{"model": "self-supervised image encoder", "dataset": "rendered solids tumbling over patterned floors", "image_size": 32, "method": "moco_v3", "hidden_act": "relu", "kernel_size": 3, "projector_out": 256, "muon_scale": "original", "momentum": 0.95, "nesterov": true, "max_grad_norm": 1.0, "max_steps": 5900, "batch_size": 256, "adamw_weight_decay_other_params": 0.05}
Rows from block 2 of a small self-supervised image encoder, named by matrix and row number. Rows with one number belong to one channel. Each number is 128 + 24 x the weight over its row's rms, rounded and kept within 0 to 255. All counts start at 0. Numbers have three digits each.
After each channel's rows are labels from the 100 images, of 14848, where the channel reaches its highest value: "responds to" is what is common among them. Only what is clearly more common there than usual is listed. The data: rendered solids tumbling over patterned floors.
# p10: first pointwise conv (model.blocks.2.p1.0.weight, 72x96x1x1), inputs 48-95
# p20: second pointwise conv (model.blocks.2.p2.0.weight, 72x72x1x1, transposed), outputs 36-71

p10.45:149125182118119140131124131126148098129115197062137148142134141131129120128135157175191150105134113101135132124168142144135081096155138101072102
p20.45:142132132144163118146144140163137121108153148131156130104134108081130139133117124126151124122094137134129149
responds to: light from behind the scene

p10.37:114123143135098132119113201118110121134135089116179158138156130113118130148151121106178109131128148144125127174131130103099139111127161108100121
p20.37:151119127126147128146117157121146144114123142119150152113121125117124133121112149141142110121139145123068126
responds to: blue object; its colour: blue

p10.31:137127141124113135136077121167116107142097099175108161138119148171126108169124163089150138073169108149137130139129120127102134163131126131175121
p20.31:133120151088088159104162115138129153122121110124121122061130108157158140122108079123137128137139084121206151
responds to: black object

p10.14:141129135109127163148137140121113173118121121114121127130115122122141098107113108151127120144135101125153125151144151134141093133073121136084075
p20.14:130123117108138107135123118142117133137110128133107110154138079128119110128193151095112138150135126129147121
responds to: white object; its colour: white

p10.26:096125144150114152112131148148126109128082137080134113131137165129193134128125151156119163138093134146131131132137104124141159103120139168137113
p20.26:175105150119147148145176104166145094147053102117112122144117133119129147116136134127119116140134118112130093
responds to: orange object

p10.22:117131130117102110133120138103109134093162129128193157107104023101169154143125129137096119141134099091133121150156120135106132160126121133152143
p20.22:129133132163189076138122103137109151132105120130153126110130140126128153125070117115132130125115142119180121
responds to: orange object; its colour: orange

p10.34:107149138101153126101156197095092088188108155130134128124120116118108113097135138143080132163133162123161137122119090146135109108143131114129146
p20.34:147105166129084208175140166144154121133108100116133122127116154120125109104123161118125135153129121099079127
responds to: purple object; blue object; its colour: blue; its colour: purple

p10.2:122121129124091115110118084143114119154137139125097116107141144107141097111114121141086157124104136106132130123115118118162133124103106143110128
p20.2:086137143180081159087056085126132140156118107128162098120126097119137104130121112179124123094139154137147116
responds to: yellow object; light from behind the camera; its colour: yellow

p10.54:114168132169162128141163184117152160132145105125117136113112131115143112162093101143119170130107137132140119100131132095104151124124158107125147
p20.54:114140109121109109164082090127122135118087134138139129125132118148121117141107138022147104121116093142126121
responds to: blue object; its colour: blue

p10.42:144136102104138117149135133115126112112141157146202151126132129121131133107149104103118104140145156134108124132118125134167106138104175109142114
p20.42:136145137123104126114132099169081092131140132126108098135129134133162117139139130124132122120092125145114128
responds to: teal object; light from behind the camera; its colour: teal

p10.67:114100124175076149105114044148094133125137115133149152142110139168132116138150161129112113131118123103108128119127097089096122131115059146120117
p20.67:152116141132122135158107132111098120055111102128145164094116097085142141120148160128096128157110162120156154
responds to: cube frame

p10.61:123136142096101123136121140114112095226145129146135131119133101103124118123126128107133127129119129140112132110129106125166140125115042114135117
p20.61:163124099106114132197139118114159107116128128132109062104129126156147122123124123117123091131155107122159137
responds to: purple object; its colour: purple

p10.58:099134093120122105130163126147110148131111102117123099118123108228076113084117127159120102114135115121101126141126153153163170090153127130098146
p20.58:157124138082166144089168086094172090162136203134136113152137100077123155128106134129149148132145125126117107
responds to: light from the left

p10.6:125132096104133132131094134136154134095113128135089177114165122133121142108161140125135096096165134111076122133113119110137154120130134174159149
p20.6:122121120137086159145093113156075125154115170128101129099132129116129126126151084100130123123122154132203110
responds to: teal object

p10.59:111131121138121141136144059117146126158141128157183139113158130102146138123101115105128146117130153145140118142100128111100165100122105142136160
p20.59:140165127134136113103153120147118121107113107157089105128152122122127128161127114120117157117108136155139156
responds to: yellow object; its colour: yellow

p10.9:161129110095103166113118147184132140135156117074156079140135105135145117178094131139145134117135162108131128140105132120107160074126135112153152
p20.9:135141150136157120116121148105067103119073165143125132150142148125124139148101149102094149122111122148120046
responds to: light from the left

p10.7:129135168123143160132120108164114100132144136143122080137152157165114130130118166122111117087133135106095128106139131135153078126119127145100103
p20.7:152155151120151123103118102103096148089103062152120094130145113151107128155137150144107131081098125155116124
responds to: black object; its colour: black

p10.32:124131084132132166094130131106139135109114141178134121148092217117135092130141127113104141119155106106137115141120155106128164172126139130156101
p20.32:128134152163099158104159150129111141126139111140143131149128097113133130138105102139141130072161153135141121
responds to: orange object; yellow object; its colour: orange; its colour: yellow

p10.24:169148135160129120114119123089101144133104086173127099140128099118108122138093130121093146133133143146121140113137098139144104112145134101151104
p20.24:111131133118109138136137129126141124154112115128163139111123101109137051128143134137141107121104132131137143
responds to: white object; its colour: white

p10.36:137127145159131123157133137088099134123117118105129120157124145118083149115139105108136116081112127111183126116117130176127125139165132152079121
p20.36:127131131127115120137144128108132153177114103129123125105129157126124127128104136158131137114153149124120105
responds to: white object

p10.3:134125143117125153125119123126149121168119112141117116130125158130117142101141122125128119122131148118112131144147124122131114131118122118117123
p20.3:133113133161137122130127140051171126117150165107159138121121127134152143111139124109122124172139119108138117
responds to: yellow object

p10.19:141135134119118124125126125138091129123171085127115184138134133135148141127106142125119147100161086124172120114145130145067108113127173146126140
p20.19:131147085142142094114140126124120149104150132148128096111143094115075125154076108097161171088111128168167131
responds to: teal object; its colour: teal

p10.27:151150114121152118135109132153125122191154139147149113099143151103121120115125131124135125121099169141131121054122101153165107146127082083145126
p20.27:119129153147095112096122096127080146131143150136156152121140160148145121133160129154125126091126123125122121
responds to: yellow object; orange object; its colour: yellow; its colour: orange

p10.30:143125116095111124127141037107123114148129138152212150137114125132141123102168125111141117129137169092098135111149131121109100140117123136133115
p20.30:138121133118074108105110121122139128130131124138133143087126165116122124132111141131147118110149116136120124
responds to: red object; yellow object; its colour: yellow

p10.56:127099150156176093130110135102098110105119116162111169128136150116149094103109147127119146105156127133115132135136104096143165149111113168142139
p20.56:148149157092094159130162157084108113116206101156114116147135137091093148147108138131109073110150122156141171
responds to: orange object; yellow object; its colour: orange

p10.48:094128176149183144134128132129122119113114152111077105148155246135126118178137133116129145125140109109114123098117145131072138166125143137109105
p20.48:153131139090077125111118142178127149144133119128114101115127114130141114129079138115146117102097058136134124
responds to: yellow object; its colour: yellow

p10.20:153146106103126141130133108137141152115110162129120070105118159176108110109165126174150096162084134124129134125146178153172101109143106113140138
p20.20:146131126108142080157119152158102118103083107132170142147133127162124130133159079107144128116098176133133119
responds to: light from the left

p10.55:132091173092137126133121145144105141138121124183170148102118075148117126104134127186103093126135107083121122166100107123141131147135120108096170
p20.55:129113103127151117141157125126107111109137172137181146140123122161116112124139076233134105123139133127127166
responds to: count: four; checkered object

p10.38:109109122177118136156154114137195121111113102144131116135120103106113138114102122162144128117112144127115129087158145156150114114117117102120114
p20.38:128153112143142085090064104155131132106150147147108093102145105129140135150140154118132099154109116159147172
responds to: light from behind the scene

p10.18:148127131123160123130091177127153128176133141119060105111133095102134127127155138110121116147132160139124120133101121102102115112142155124122120
p20.18:140152133129109167099129123153120114145146113150086072132150107116098128148136105116131142127096133149119157
responds to: purple object; blue object; its colour: purple; its colour: blue